From a checkpoint of a small image classifier.
Data: trained on seven-segment displays showing three digits, 195000 training examples, 17.5 epochs.
Rows from block 6, named by matrix and row number. Rows with one number belong to one channel. Each number is 128 + 24 x the weight over its row's rms, rounded and kept within 0 to 255. All counts start at 0. Numbers have three digits each. After the name is the row's rms in percent of the matrix's.
# convs0: first 3x3 conv (model.blocks.6.convs.0.weight, 208x208x3x3), inputs 90-95, a 3x3 kernel for each
# convs1: second 3x3 conv (model.blocks.6.convs.1.weight, 208x208x3x3, transposed), outputs 90-95, a 3x3 kernel for each
convs0.86 105:106117112070114147097149141105121128114115142108132140152140142163128154127129173139143146113106143101120126088090090115104089078064077129130103139134141107107153
convs1.86 100:120119121161148112115107091130148144145186185130160146114132122080145114092144102145168153125160159115129156157190194133140144157127124130133124131155137116169161
convs0.87 100:080109142066083087107108127093115128117148167114109128129108138148112113179145123141137125124111120124114119087109086110133094112132085138138126155142115118142114
convs1.87 092:135117130149135119145138142110129133128119093124131149127157141172166137165141110164178148165169151123161130168145132181157135203186153143131139099105126087126150
convs0.88 102:147112110119091134147122156107151148101135150147130086140133124139148134106113140111157153132075078127135103128145132127149135110121093129144144112114150121109091
convs1.88 111:133101103126074095130100118133153131116131118119137108101108114116123129112119123086100122116100082118095096151144137146119107171154111124134168138132118140144134
convs0.89 102:145095096145091065134095082113102122121115154131146161103098155112074122077069129099095144114108118113105122109112097115126109119125116132134109133137081130148110
convs1.89 091:130176111142166124105160148142153118128145115118111103131130124138093106160111118186155111148165109137171119129101124145130126156156128153132129141085093130121112
convs0.90 099:123132139133124145146116107103112126102124149090138141094122126094147097092139141121106142141111116149128139085097053087134083072119063123128125132075069118127121
convs1.90 094:160156130157126135120130124152160134143150128104085129116125150143122136147106107118133092118133131097096115128119143138147162149125166114110116102086121120155159
convs0.91 102:056082123051135140097128123134148124147149121150128112143116169155096115164141152177172138093050100135128131123150112115139114063073087091140102081147116149118123
convs1.91 093:151155135120144121132145115127098082081125129092150115139171158125143134109127090110116141062079109098076074153149109128158143114122131097078079147172140145175137
convs0.92 106:199128126194112156187099118113136097117153079119137118069109158081111113092124126111116128121111132103107114080111134094123159097139178132131116148150112129135101
convs1.92 128:036168141026147131033149133174161127146126119135109108119086084121059093136087111105072105123100102121131115128098123127084128131082126146115119134086100138087104
convs0.93 100:131134152081097103140174144136132155143085101137121128134115140103128129130110089141122136166156151137125126108131130088111121092124140160142144120160168111087099
convs1.93 096:177145162091094129093082102125118114118113116078089136118116181104100125086082125126147170118110137120096088156178148151159138139130129099092159121140135139148102
convs0.94 097:145150147139123092132114097132146135149083077153151125129146116159137099120109134131149137096126109154155130089123120100125119105084070136093063169085078178119081
convs1.94 097:094108092088108140138168144087101109095103146091128125106120145114079122145139152117076082126085134144107148105120152147141155183162164112115120124122141127102144
convs0.95 106:116124110096087092092131131103134149115113158122128120150124151113070150108095168126134144127090121147111119124091118133108100136115094126127071106154130146160147
convs1.95 108:141137134136133141164128172146166161141148137130130132110134145117108126143117146103092085125095058158131091133145129105119114088097080081052093096101128094128161
convs0.96 099:167171114192178104150111105125110116121113107119125115118119108163107062102103091086118131133134134163123086098088115089078099129133156074102139139139148126147141
convs1.96 093:131099114147120125113116128115116132095110111095072070139125138110098138106107128149167156121139123126117120170150123141160120187191150116086127105081098141098078
convs0.97 098:133128107149156129099123092111117138136116124127145139138098132107078149118137165119132128118109109142115136127130133137155143141166148131126115114090105123154185
convs1.97 100:134096097103105130092135166153149122127125112151101089117118118129092100119128131156114128128155122107126135087096114119110123164158152144152133132088084092077068
convs0.98 096:115153162075120125111128132122121133121137103122170154144147127118157164075057089095110140104120130100130108074096105127150137116123107126095087152140111120094082
convs1.98 089:113122161123125165125133142135142100133132120156152144132132123155131094097089111078079115133117105123148134154147147131136143116124146143139139135118114124125151
convs0.99 095:125123124142116098141130119082092115138119155152134132098101136113111116152126124080080123133125140140133156154109097134120086085054016132149095126120093144150141
convs1.99 099:194137127180148144151146144138132112109123124102124138109125126155137103141125116128138148114113133127133112091090110083094101082083113125141127107135118134124106
convs0.100 099:130171151106104083090116129125122146124058092149119107151143116126129133099124167131111115139138119131140129118138129136133114135140107131155169131092147101052081
convs1.100 110:112101122091079120105120155124131123099111106098109160142097096129106148101105126106100122117087100106110107171180166144135137187140140123138127126126130123135125
convs0.101 104:101140125081124136085112140131117085119126157146131133162144131125137135106137141109092108111122121099111096095098126038075143133109141114110134141138171154130135
convs1.101 110:127142118131153114146142114129116124144123145107141167104109127109111149097120121117102130108120146126127181139108090167110074190151106127110102138136124095152186
convs0.102 105:124126121110144137131143127133143103122131107129125119134119110115098108163132092135149157118130186112134175135120100135117094110081081083087133041070138084111149
convs1.102 095:096121115115152146142160148135132154103105132110114105135134128147138116145128102112112111140131125137145135146130151159145121129123120141064087096062089138042057
convs0.103 102:135126098118112129139110109105071089112130125119107133108122134103125111171171124146169139113158146103137126117123114136147135128132139101130160106098152146139135
convs1.103 111:109152140101150148127151141131152125144135145162127092152104112153106108126143102114115106130118119145120130130132137116131131112103121141106072109089069143154146
convs0.104 098:080123126093129139099105121121133158131131114128094114130117171142115125159166139146150137064072156124113143089122105127131116101094080107127118092105126098094148
convs1.104 097:108142127141146134167183145090057073126145140117150140144172152150137123106131115096114141112065104130124113145147122147155140163173151115074066091135143133149143
convs0.105 097:138111131097115166098096088108121120100105117156149112125065072127168166095129136120131118125105106148137124123145121143171140135144114134123118096073125119078100
convs1.105 104:107117137115115159129108122139156123137136141167146128129131118169129105090074126139113109129151145120125101125141149134142146140125123151139122149138111117090106
convs0.106 105:113108087138113118125110137100099119128150174149129107069118116099149151087129126118132126127121108138089089118127121134161156136161154124112124110136155140093089
convs1.106 115:128132129136143144147129136118115105134118122142155161132126130150129148120082124127112109123127134145130140146133116177150121192166144135127122143152152133127168
convs0.107 102:148170144080126152129135157109101145105102114127116108153142114127087136126117123125137159127139165130127140149127111141118133084072135122131146147153163117124142
convs1.107 111:117133138118114111139136131103138147111129147114110126118133135092096134108110139096140146081108139113110125119154126134158113137156127106099118089116127099117127
convs0.108 100:106079070084105097111115108144164155149145143141129151124139100091103098157149103159135119133149126129140132125149134133143113095099107120088096134137117133150143
convs1.108 103:096114156139117119117108123112125125129149142116124133141083091128140129130144122094095099128139130132123121157157157146138144149120123141138120134121139113095132
convs0.109 102:127138125090111129075129142124137159130137139147132102102100152146119147142097132138126117085081096046049113117111090159159135140144146090087106156177148140161152
convs1.109 110:090113122107115113110121111085097118091097113116088075152116107138097095118136148094094081151136096153156130139127135108119125131121123085133150115150158117125144
convs0.110 105:156162132143160155108090106124142152084085144094064148119080103170120087169148127105113129100109122152149098105128103133134105117127123148147153133142143115118128
convs1.110 112:105078121113102137119109127140153128126117123096098079107117124117127135120092111120114113085094122092111080138140163153140137160138119153119082132130137089114124
convs0.111 096:133160129128109109150117105150122141092106154100118151157129108120076095091080125136156135105098119101091122079131145114152137104123119097119104121165072155160095
convs1.111 090:106142129113156122133134104140147163146115133142166158118135114113110113120126107103089115133116147175139172113129158046077168001047156119064087128104132163118129
convs0.112 104:115094093106097101123124137085082075114147134159169140112100142131127145147150124111114126146132145179155127120142126131148137151147124155123077103123107089092115
convs1.112 106:112141119135137131144141133076089099090069083169155142149138142150157154129123116100140126143164143163164117163153119187171139177162145123112107118117166099091211
convs0.113 101:137078135130106109145157115096040087152148126145168148107125155130134135158126154152113121167144104146149129144113090137117086145137117139141134106110142099116134
convs1.113 110:117105128108089107087084096141118163114105122109123126133157126110117112132123113142163147111128130116116113102131143120141160140130132112108088118105085131122097
convs0.114 100:139145135131071099121120117135111133139124151142125135160149127148153088070071100130116153155163138141128127126126092144157123125139134121123105137170155121104116
convs1.114 098:099120147103115122140111124114099097107096074101105112143138109115111117140115112201201174158171156126138132145145144099081109128107125130139118102151132120149119
convs0.115 100:115165152138162140130097060112115133092049098144135132142099117161144138142140106103095099142137104155153124086123100120148101117137121114102110088081114108092090
convs1.115 118:142130138096109143128134145146143133153130145116116136119127116074112128113086102067107120099094118104128126127134137146124137173144134092070099098058088148117131
convs0.116 098:143150170084116128115128120134083131139141144103136147144084095112116136146110118140122138179160148142135144152081090143104110112105101138126141076087150145149128
convs1.116 092:134126135118093108146139140145153146128146157129109126140144136132118131138141115117113128116117142115116108108125131128143132137146126120147161090101157086079088
convs0.117 102:150164134157145114134109134143069111147098117146137126150123151156134106098125147054067087115102118136126123120117100132128110139134125143136125116083134159135133
convs1.117 106:143107089134141111126109090129109109123100098115114105137164157131143138122117137138149134109115091132124111125132131125118121133115109130104114117095102133135134
convs0.118 103:105113063118087085126113135089140164140151120136106092087162147100121115131154124140167129112138142109122142108153125114141119112119098145153145142129098147115101
convs1.118 110:099140159140150161121129165085078133142141125128145151130115110134140133157145115076079099139134126131133130164155137150140128140124120100084072110112118149136121
convs0.119 098:139130123119122137100112149128170143110124133082099146117132105096106146077131178139143146124131154130130137171136112149139147133123150136153122164149085130124112
convs1.119 089:147137113123120106133160136118115140132119112121117113159126126152088135143095136136120111091103123106140142137138122131123094162147110165097085135100118075114125
convs0.120 105:075092114053083117038137141104144159115152133142091085112075118162137105133126124150164140080064090124090102124134102131147111056058065124101102120165147093087092
convs1.120 103:135143099080064105156124122101102101102140127126156130123136131097127122122120117059075094102070063112109097130158137149144141119114112116128123145156158148155132
convs0.121 098:139125116138138147113134155069092132125144153151111123103125153122128118115134143130164130121142130039023071101117099137147122120140123119138135145151152142114126
convs1.121 088:157133114135109124111099123134157149138169143122136122153135143074066120114101125136090106142099102156160153128135149134116122158119119101105143125139131124135136
convs0.122 105:116168138078152154098080097122113125118116133134070118142087092177132104156138152166125112141114102145157130108123122116162138125156133120118119125156119157193141
convs1.122 100:128124138161158153142135145133139124124099145103077078123156150097134149115097104140153158139136150134113096153160143127115128141121127124151157130153166140147136
convs0.123 095:150150144089091122097130106157141124152118103158106124137154102181119116148107122156157145162139138146117091120118113083122124072074100140111104136160138094130150
convs1.123 084:097117125166129111144092088075144116136171156124137106123106127102152138130123138082115130138081112133110126146148150113134173117154175129142118142161131097149170
convs0.124 099:095141109085093097113143125125152126116121139110147119158146133139099171147107158151154135152131142151128141096106128101093120096079129126141107103143160138114155
convs1.124 096:134140129154149110142135119166170153145159131110134157118117129103189134078122121120148175105097139107084125177175141158169129138134102112098106124131133106165160
convs0.125 100:144137132109107140127071077091083106133092088146111108103111117147130123139149145122100102127125089130155151103105092101147133138182166113131145116128150144122124
convs1.125 104:093123126075096154076094137126108141154159146114109119131142135102099092128124143137145129115090069152100099103132127112117127159151150092112114125129117125113113
convs0.126 096:104160163107137139144111095129144136162146119101125112149130134155106103110120133088110140164142118148153137100105108114105102121129119146120128194151135177166123
convs1.126 091:092081110118115107128129130152146107105073082117093121107073108090138156094135138127118126139108106152150121190145160126115142124092094137141136104119120109083071
convs0.127 097:112126164104082105110095127120119166128121155145136136143151146139110098142119089130120136146154113115118103130141099169176142165154132158145128131166141091118136
convs1.127 096:106085107119058083164117118066095095065093093072058052105102112143125128147128130178183131171173130137144123107125142099114122141121126117139140088139145075117121
convs0.128 102:096096098104089073118140132090110134115134120141154135142144132101118130138162168141123100146153129141133129115149112143145083137138093137118131063060088082058099
convs1.128 112:110132164140122116141119130108111117144142120136134129126140139136149133132134125094121132105134129132128115167169161129134132148134133149080082090077095133128134
convs0.129 105:130144107111104102123099110120110105113114157122124174120135103187122061204135086103097114127113075147144078092118124130139107124130116132143143091087110132111098
convs1.129 104:121121091139138101146161109116117119118111126101115116086134099086149112132120108165203177161172151178148130155134156175131149178136142106161132082141148095097113
convs0.130 100:086111103096115130089131130150164160144124131144111122129098115086097091139174161156166133159081087144111117099106101119103101088063054136117090111086078146114082
convs1.130 089:170126084145128116140095128107119130106117145130146182157149137152132112087122123167156124112117148113096135132149138151136128152123097118146146126126140162137120
convs0.131 095:152143147163126142168107092151113084111123127114136139092116106137161123127114101082080134119140154121159134092103122116134128141164163123135103152165134163175174
convs1.131 094:115140109115152108119115094136127109123115100112075079141087112155104134113117143150131143110107126115139124126111126103095118129095124139102110129125157151136152
convs0.132 103:158162122146100109147165104117112116140142127112142129164112134175086140163107122123114106162132151149146167091150150107113107098102108091101148126105139138110157
convs1.132 107:138106158128097130140135145120110097107095113073100138116111103081142125122153142080138136099121159117083132137161135130127116100085086084118129070112165079069145
convs0.133 094:110080110068109118074163138120127136113127132103160131151109115103125157113106121155126134130137141099133126138131127144147115106112089102118125057104147121132135
convs1.133 091:178162153126108124081088115135152149136143121167165118120144124157112070068092123109115144128154140143159138137148155112135152100096099141156131144146128100129141
convs0.134 101:141112120155117091143136103108123132134126134117127152098109126081102107100128152132141130101138139106109143117128123120139126135120107116103076119103090167149107
convs1.134 099:051121105084125115114139118116110139111095126083081106125065125151077127162115132117109112123131090121128122145126119134129115151138133120120145117118165087068133
convs0.135 099:108085050048102100077171123099120125110149142104110152125068130166154135151121155125125135133139133138124127114107070141142088107100093064057124135143140089119150
convs1.135 096:160176169057080116086083095129127136110106124125119104129135119132087079096115117140129129105127134117122104132150156137141140163130134096115135112140144111123144
convs0.136 096:151136138158126132150094079132139099122118113114128108078096100130172174149151149119109102114102128146139136112150134081131135121134120109125149121148140142168152
convs1.136 094:105127107075112114061112111145133086125131105132114117144140128128087071103092141159084098140133110100133124148149176098101147121077109136125121144143132160139146
convs0.137 104:148120125124074103118078128093097167127134139139123121096160159076123136106123089133105106125109114141135133097147128098130102077082068133117124161128125163123123
convs1.137 103:134117140118091138089075146145141147154150144126089119129123142153150117158157115096098139150112107112121123175189174109130152114105131128092069143088084150135123
convs0.138 094:158102082175091086139123128132128150139120155137132144096084117064108148129142120134129111113133136077103134096122120112138126127119097144140076131162153113110121
convs1.138 081:098107089147180135180173109112095092114086089114131111157156162131095120136105142193121125155149129114140125148158142154152119171147113134125169147148175133098133
convs0.139 096:158147131160159157161151124125135112136115129121119120169162144123119148118112157132114132125124120117135140103115110098096083108069045092108147083057127158113072
convs1.139 085:106099099074106139134151165143126139117104132115122157151122093131118112119150148096101090113109092150127123117095116121104114160106091144134088142130103137148125
convs0.140 099:152126151200159145190129109137148129157137128081088093139125158075070103121107113128137160108107138123131128149134133119107114128132138112128135124116101173174144
convs1.140 098:107137125086130103125155118179158146144147137131121159125098115134113122151125152092092129108111111136154135107108124110120141126115123144115134119099099123117116
convs0.141 106:103165139129168145159133149092108124087114128153172145134115135163154137147146142101103106124144144125130114127128098078068073088110127092117134126113113158151138
convs1.141 105:130094145173150127139141118112114117136111141121132131124134142094156156091140119194172143146169168120133145160130132160125127170136128139112108127136125105146154
convs0.142 101:130133124100155138104119121141115128148127135164170137119128104128140113159119123141163136110134122155103089101119108117163154093139131127111099067178187082092110
convs1.142 100:128151104164172157151147114110119135116122117102131122140168148097123105110114105135120134109100090121140116136120121133113099119112142111115071134139054126140070
convs0.143 102:131119130120094104148132122149149164131127135136112082112131146118125150131165186116159147139115118127128145083126128102146125077115110119150151136125129137057059
convs1.143 101:134137107125152129155165157075073117159149127124160141127114126115102150083086108107120134103116116143106107130146169144120098160132122100098130123123116139128111
convs0.144 099:128104096120095107131112117131134150142085090136113113173144096170137132123118133139164144108128141102085139118131107136145142122113112142090099117086116162126119
convs1.144 102:100117106113131112149126116070096117094092101099105096147114135114072103133147157108114104112107147145110122126135141139155138163176154111124124128125129087106144
convs0.145 103:133119120144133137126130155122094103095111136095110115118101113133132151142148181111101121118104121148141134132102091122084026107119091129135117130095100128111120
convs1.145 106:138137144136143152135145147137134107128104109100099113134129137112119130104109132135138128127119122124130109123107110104106119088091131147145127134126128116107120
convs0.146 092:163136136158111115157119120104075062154124077163167144108127172115157126093097106125089113093137146090085130104140154137139130129120071111077107180145113174154093
convs1.146 084:141124125125144127162157158141119110116101112133128123137159150128161117104086103118139156049099117130121108145160160114117122117095105130080100119085106156150153
convs0.147 094:111128128139125130153128124118119149090145186106119145130096119124114140100110175089142150106130129142120097122104134095104127087102107092108132114107119167145128
convs1.147 088:138114105140140119133120118106093099101079098113120122139141147112116128132110139149166149146148149135117115123117158148143145187175150102101105113118140110112118
convs0.148 102:099098113076086103106114128138065095152131135130141145092096122131115115150142120109062104127127120100106120131141108147158122139136100129112100144141125136135119
convs1.148 108:130098119137141120119095075084083110112108102142138119139142146131151137128118129152161150124117124149122106130130135149131123146137125093085135100066098098077081
convs0.149 093:097126136063140135073118131159135149148131097146123130143108095140093098157149156180163118138074100167095114108118113095122127062046057153113100106104086137133092
convs1.149 088:170143099144145137107081107118148149096155146126151153145168165123117132093101088135160146121109146133096105105133134146147132151137129113115103130151143118157153
convs0.150 098:149133083126105121116084102115071090165110097139117119121127117155123114172141131111095095103126113107137143134143113121149119127158139129119136134145158147140127
convs1.150 102:109111111109097117090087106093079123137132112132123128146158147101096112118145156149143147134105082148116102109111113106097112141131143091127159113121134135113105
convs0.151 099:095090085107101124126112128143111119153124121146122143111121152131125128131141121109125145135130152112116112139170146114140136114099095120125125123150139135196162
convs1.151 113:123120156120123151102101126114120111127123113113110106144127129120111126138125135130111113129110103136099103108102121111109125091094110084059092085053078123114122
convs0.152 097:108088097128124095140130097109114121130118109172150121163141132169172148131117119119104104153149138152168152151182154114127116120111115149099110141110097125150155
convs1.152 099:111064094118087097122108096118136151089109125062051056162131108105105094132142132086101132109104090132149104166170170147145155144115127088106154096104154123102131
convs0.153 100:120115116102066107083100139094126145115162169179123104095094154147140138141124125113160141134154158104059086129142092132160108109141118090118121130176138140163141
convs1.153 105:144141132123140141120125144129125121125145126138150114137127111107120122103096132093074079120067065142132133116126136119122121135126111121148145145159141144142171
convs0.154 104:109124115091124130104126126092119124157159089158140134097128153175138113155107099134122139110120116113120105094127107134125103119096078118122132117126125138108133
convs1.154 103:131093123141122122128129128125124142122125115156145128121126133133151138154156110164143137158147146163141159151141121170149120198187129199149136162151143133153143
convs0.155 103:064132148061116134101106135123095127107095128100117145122123119146129124143125134162147119129124118134140122098043066122115093115125118130112111136145114121149127
convs1.155 102:170147087190171128163142137121130115117129099128141133121153142126160128108107107156182150130138114111107102150116096122085106111097128131150134132158161100113113
convs0.156 094:142127082142130067149125082131139138094108155131147148126071097079170171109133107137160116129122114135089102093127100110129064089114054133103107131123152090126137
convs1.156 087:130140073124096076099085072113109073125131111175153130139167171139139137113067106168100103132134085125170111144152154101110130146134129127142149151143127114078119
convs0.157 099:102158168094122131084080067132136150168102112140088103184148103142145095119131116161175133150115106128149137109119107130158138114111107158133126132080080102074095
convs1.157 096:132119095129131112139145129097126112112138141086117124138129141125121125106118127136146106080101119124103112128112110148135119178159126065064111110090124113134156
convs0.158 105:126086087130134116160116117154100108139143154081080131139106120135137127102105132086122101109120122141124118122097121154126100137129099133120146137118135140134135
convs1.158 099:135154146135133146136119155110100095105113106120125155152087117121126146127132132098113139140138169126122130123110105125121111139123132098140149133123134149141108
convs0.159 106:110130099109137108109139148131133140126151146103129108137146136136129130122121129125125121132151157096110136084082157112057061136112083112149175145100121120106108
convs1.159 127:106118142123124145148147155127135117137123109128138132118093097147147139142152145127134156122118122115137128109081104083038073107054080122154154129127155142147112
convs0.160 098:082157160098105059098122096162114148159103114165143142101138159130139085107085090161132131115144124110129139113149121114133108097099087113112129149111100159104101
convs1.160 100:088088126111103123120154164155152137160144118151158152124088104151124163145107115110122117108143144124148149138163172123137149182170161150107125116120151123120133
convs0.161 098:106083084110058081125084128174114107136068104174131145115085132090123147139085128116126103095095139126082098145110086124100074150152105158112082144135116120085119
convs1.161 086:135091055127120117114112116155137123155133103134106084139189156135162124127136143176170122184170136148175139156153137124148121147167145127128119145156121121089104
convs0.162 103:137126146141149145134137102156137141125096097116131134151120143143153168115115117136111107113126147157167155135117115090090103094115124142130101154142118149157149
convs1.162 097:126100121131123153150130164117121144075089117136146136163147141146124121175123118123079084148105084133099097101093090113120084112123096157131092122113091142136144
convs0.163 094:146150141135134128130139124122116131134129138144147141123139144110143137110125130162143135150135131134142138134089071130098079134114073131131113136122122154131124
convs1.163 104:129113129124149145133143133113098109147126101136130116161148145142118120150124116148132137135122138116107125114125149132151157113145155134120122107110126160139110
convs0.164 100:107102132083054139116093076115065092139109120131123131098073087111138135126158151115025092123105120140160137111121096110154131115156129136099094138057079113077095
convs1.164 098:122105148166141149147107146094085126097098102153136145151159136153132129133103125153158153124114101154115117117119114137136137148130130129093150118106157108065114
convs0.165 104:115123141090093135104138147146123132131118144120103102120124136116091133127111145107167174112096111120119111108122090137139095118118091137142072125154124129133117
convs1.165 111:118083126121085093161097143126148147102132122116119109131119119134118105137126130143113095129096087123128137140141139099118137125128119113111126094060089101108122
convs0.166 103:084122146085098122096101130094120123130137134113137128130123120126112113126136101113126136115119116124141136108132110126142092106107053111104124085029073138099106
convs1.166 109:125136124137136108114127132142164163097109120140152158125137146146150129144128113099116113133124123132123121154162160171160163195178164144111112092068066099086101
convs0.167 104:131115125112059066130056114159110090113140144112106144153125105113146126154154166126129104128144132106087106111067082120057001162154109148122105132134131097132135
convs1.167 102:121119059119159110108116098121118096133130080122119102134133136157172163154147136108134127148114066142138089110107147082103140110116143138154130141165139138149120
convs0.168 100:146115101132116094131110107094060115108059127110132160111076123097037151109126110115087092139116120106094078105107114125136122116134126135147112108125118108129146
convs1.168 088:131153103149117105092106124144123110125127103136104105108151139155133079121095118176134123169137082162155102131165150123143147160164149154156136147152120119090099
convs0.169 102:113126136120133135132141126114151119125137118123120151131123136111120135147146141069077115088112136104112133100098085137124133114058073109107079153133107144160141
convs1.169 095:073121125076132138121122112155089095122096097123128118105133143128145108082118098124133116120128133153170152134152144135152141114124115091107118056103144110125148
convs0.170 097:107084097095066127138116149145117111155147130136126125134139135068117115159168139153129110157132127136129120110140132114142149095114135118115129143077073141140138
convs1.170 095:114096097137120126141105121123152137103112111177177164139116121110122126146106142140144116130073078124082078140133133130147151150162154114109101135124151125131162
convs0.171 096:151125124152105116146114147086152129062122110143116131131107120127149141098112067118136110121112115135115092103126115111133106105102094093081104113146146128135139
convs1.171 079:122139107148144115110143117155126105085115115130116078115131133153120106120088129143076092102112121147128116124128145121072099129113100153173143139154104123141135
convs0.172 102:119129141113133128103124109117111145128133151102129143115127121117177166120168156140126093121147136087103144106124136104088086100059016121116124136103124156138111
convs1.172 099:127126137160117129160145146119172141152158110155142099152152107177161120137108110160150108143167126084158122104089110100093118117096122115139130142127141149152141
convs0.173 095:127106095132085093121047084127145155116106119138122088147124111129127102125124112098117145107134125136129126087120136104138151126141152122136140088152160128147152
convs1.173 095:110128149128160169115110150156145118119128130081116147106080130123098135120102111094095083121105105135113149108139142106117130097098110092082107112124126125152166
convs0.174 103:161157125132126117118058083115113160120090126126145140130158126140115115143144141128143130123150112131150130095106094103111095107115087082137133136110143125097088
convs1.174 105:115137120081114134093112119145136121115085077119121093114144142122113106136140137096107120119111109146124099144156160110144171112125147128101083151135097182190167
convs0.175 095:141114134128103118139102099117108135112117069137147127116141091115120115125125153128127124111121133102117149118101102132131134139147155135116101116103093105114111
convs1.175 101:143159131134179173142155166142120134141116121146120138102150150091121108098112108100138138095110133120093144134153154125147159129145166109095075097092095112127110
convs0.176 097:137165165097089151099074084152157152130131111134127107103137163136129141127134124126121141143140111135153148123124094134147122125140123120105130179137092154189136
convs1.176 102:119094118140089096129122112117131132114147137094102078111115132131128152125147159131152152122115119130128110151137137135133119150134105125147151097096117111105128
convs0.177 102:068161167079090088113105095131150152121105112151155137117116118158138108124103135153116133134145125131138128102145125124127093097096076110069067111086118102064104
convs1.177 102:107103127108091090138148115140139126151161158125117135129137140115141170091103112102110120110124132132129140142150157114116142134130146089083116103076128114095142
convs0.178 104:102127105103152113121149109131116111125118124154119138095112119137163120154138096086077079078144103083159133099116119123129121098093108109091138082060133114110122
convs1.178 103:142109090146135114153110130122123131079116125077102081118118154137135134140123145194174161167149175132105160113110135167135148162147151122114114096109127100054096
convs0.179 097:105114098133129101125134111096093139118109136139129136128133138073130154089137116139116063126109151118077118116118096129136117127127086123120103141071076123096116
convs1.179 088:145134082150113087126147127141137141122117124116092152121160157132136117118094120155121090152169095118139142141154154148130146189176146150123132161137132094125176
convs0.180 104:093163134081128153108101126112132121099119142127118134148142153159130120138096157161172141136115152142123121084079123132114107119104069107119120123134126116113137
convs1.180 097:149136088196169104169153115135132132143155136134148135125148133098167165106123106130163174106101134121094125109149156138112119194167129107128123142159149132155141
convs0.181 099:112061057097084112086101118134140116130119101117105123118123084165129084122108124097122132097107060139106087128090119132094119119081082118114102112122125122148140
convs1.181 096:126130122123155126151134125103090119093105142088122134115102094095104143168134110143130143148123187150113135114136131118138101155144112114112106135137114126129128
convs0.182 098:156138127137124116115106140151133137158106111156154141107102111122120115093128150122097115135071051138127113082138120106105102112064076112102120125073103132073086
convs1.182 095:164128099103127113161156142133107105108103108143127139139109116109061120097101149136114142096102144130131130114155149109122130133148138093093114112110119135116111
convs0.183 101:079178177043076133088085105146161157126110126146136133150127110123077091102091134140152146149138147084054126113133099147166122119137101143131121144163155121119146
convs1.183 112:120118102145138117182175126111092099150179176118146156146140104116119125130145129106100113138108143173155163155165154148144133138123115112129131126148140121136138
convs0.184 103:090171156100108104120138092137143147123096100121113152115165154168176107116110141109097122128131086100140115110124113127136126117121119072070114118116158111121098
convs1.184 095:138101084131119112183184158109111113092149158097101107130123094147135141111121152182165163173172183116122122153150157141119140185153141117162158100139135103104084
convs0.185 093:138092076138110097127119141153101112156111112155142103125128150095121141144142147131106133121066089096112145123128103107118103090085086146117083132082089131131104
convs1.185 089:130127087125121103128142130129105114102064105139127143151138161124086130157160147117100181110112135127108095084094108121117136152148163112138142122106118123110124
convs0.186 100:147161114111139130086089104120134172157117129167130132145125112142117079126120120140109131138146153169133120110116110147126100129130129107143154126143152098093126
convs1.186 102:077091096103111132147127119118118122104086101079082081126125139112130137127123112166155139152158145112124106139146143147094104138083107115086103085124120104160138
convs0.187 103:065040113076127136117155137145111136153155135108134113097076145123123157148135141157134134157151136141145147164151116154133106108086112113126131121152140124138134
convs1.187 126:103104144089101141114101116129129148148145168142132148127125111121114113132143116128098104136130119128134135156163152135148144115124123098072097135036062126076090
convs0.188 104:091163131094101109079149135142157129103098122139144128154118138125089144136119157135124130138103118144118119125111132076059106142091094134139126113146145136136137
convs1.188 100:141136122126096116132104128155134138155168152117145161111139123101126129098106101102117133097115132121133155138133134120098072129120099117067098158138136136166155
convs0.189 103:077150129060163174094087114114122101156153125118140118120124129154149133169187142137148122097078129131139115107115084100125104140131091119101128043000080125119130
convs1.189 101:126107128170163117163148106124128153110128156107108125144144147140148148104100123152164152121099101133099099161127127174145134209173139106087136065050071071048083
convs0.190 101:150145137144144142148144142117117147099096126106134128129122131128112122153158132110122125153143131127143162080117125098091093124084077110154141094117153115098114
convs1.190 112:138127131139136137135131143139141125140139119128139124134124126121120128105107120147143149133132142127123118093110097085101091098084087095125135137138121150155128
convs0.191 099:093108121086081093093079121092127148120148133118127135109102165152118117135138162149168127128152150075071114122130083138143114135141116133144099164177110158161120
convs1.191 101:107125142122123135141117119123112104132140105133134108131115100090103124109094116083106100106099089136139132129131125130119107152148136091126129132150142149122123
convs0.192 093:095096134120084100147108092120119112146148151111072088114125164122127108067146148129143148144131143102123133094077070109117092099130093127173166133111095112125113
convs1.192 070:155150126145134099144149137136123144155112127121121141146149145129125113129150129128131145107124133138170166130133138151154156141167136124109117095093108107111140
convs0.193 092:130137132125133127111129114147117135150132130126135123119129117140127130143115115120162156103130125137127091131108080089094080065081082152129124142130109124107107
convs1.193 089:131111128117119137110105104106123111113129084146148086149159149167147135157145137157130095157121099140109110184136094183159119133148128123111113098094113119096114
convs0.194 094:139124122142133109116119082106137099141111078142114127122130117128120140183119122145149119101128122137169154126132112141150131130149137151115105112117130118118096
convs1.194 083:088138138093107117114114098133105123157140131120109119141139134072036123154148132123134181161130164145126131084097111087104105126138115090131168115124154117113127
convs0.195 105:099122124118115100125099100152146190150098087140112108131138145127102124106100141162155161138096105090092088124173161112147157099112118147162143180182160179165156
convs1.195 109:134121151128155157116132146103104113070083097125125129140106105124113133124108112139129158119111129123081093102114125061063086065042082121085087126137095133147119
convs0.196 100:142107107086048100081108118157146133123129149184135117137088140130116147168122097109136151164154144124067074136133103140146116096113112121114146113157151105147141
convs1.196 098:137121105152156129132119119119111090128173144135150129081111117122135130108106156110090079124068056141137136139140161103108138127137141127157131162177128113115160
convs0.197 095:094133109083080046088131156109124143121142137147108103098092132161161148148132135113137094128123156159064116079130117083124091074107094099084101095152152112114113
convs1.197 086:169132120136156154151127114113101098127144071121188130145188142075114146103094119087088120106106110097101131132122123131102105149129109140143106180166114141144150
convs0.198 094:118118140137137153130133149103088096109147117111128120124090113139124101092138127159168139115144133142130099155087099128102115115084114116127112097103108130102106
convs1.198 086:137120138139115145129126138125144142144134122139143118132102153123104152133116130113106125127107121133109112106132122094150137090144143152123133147129139114116134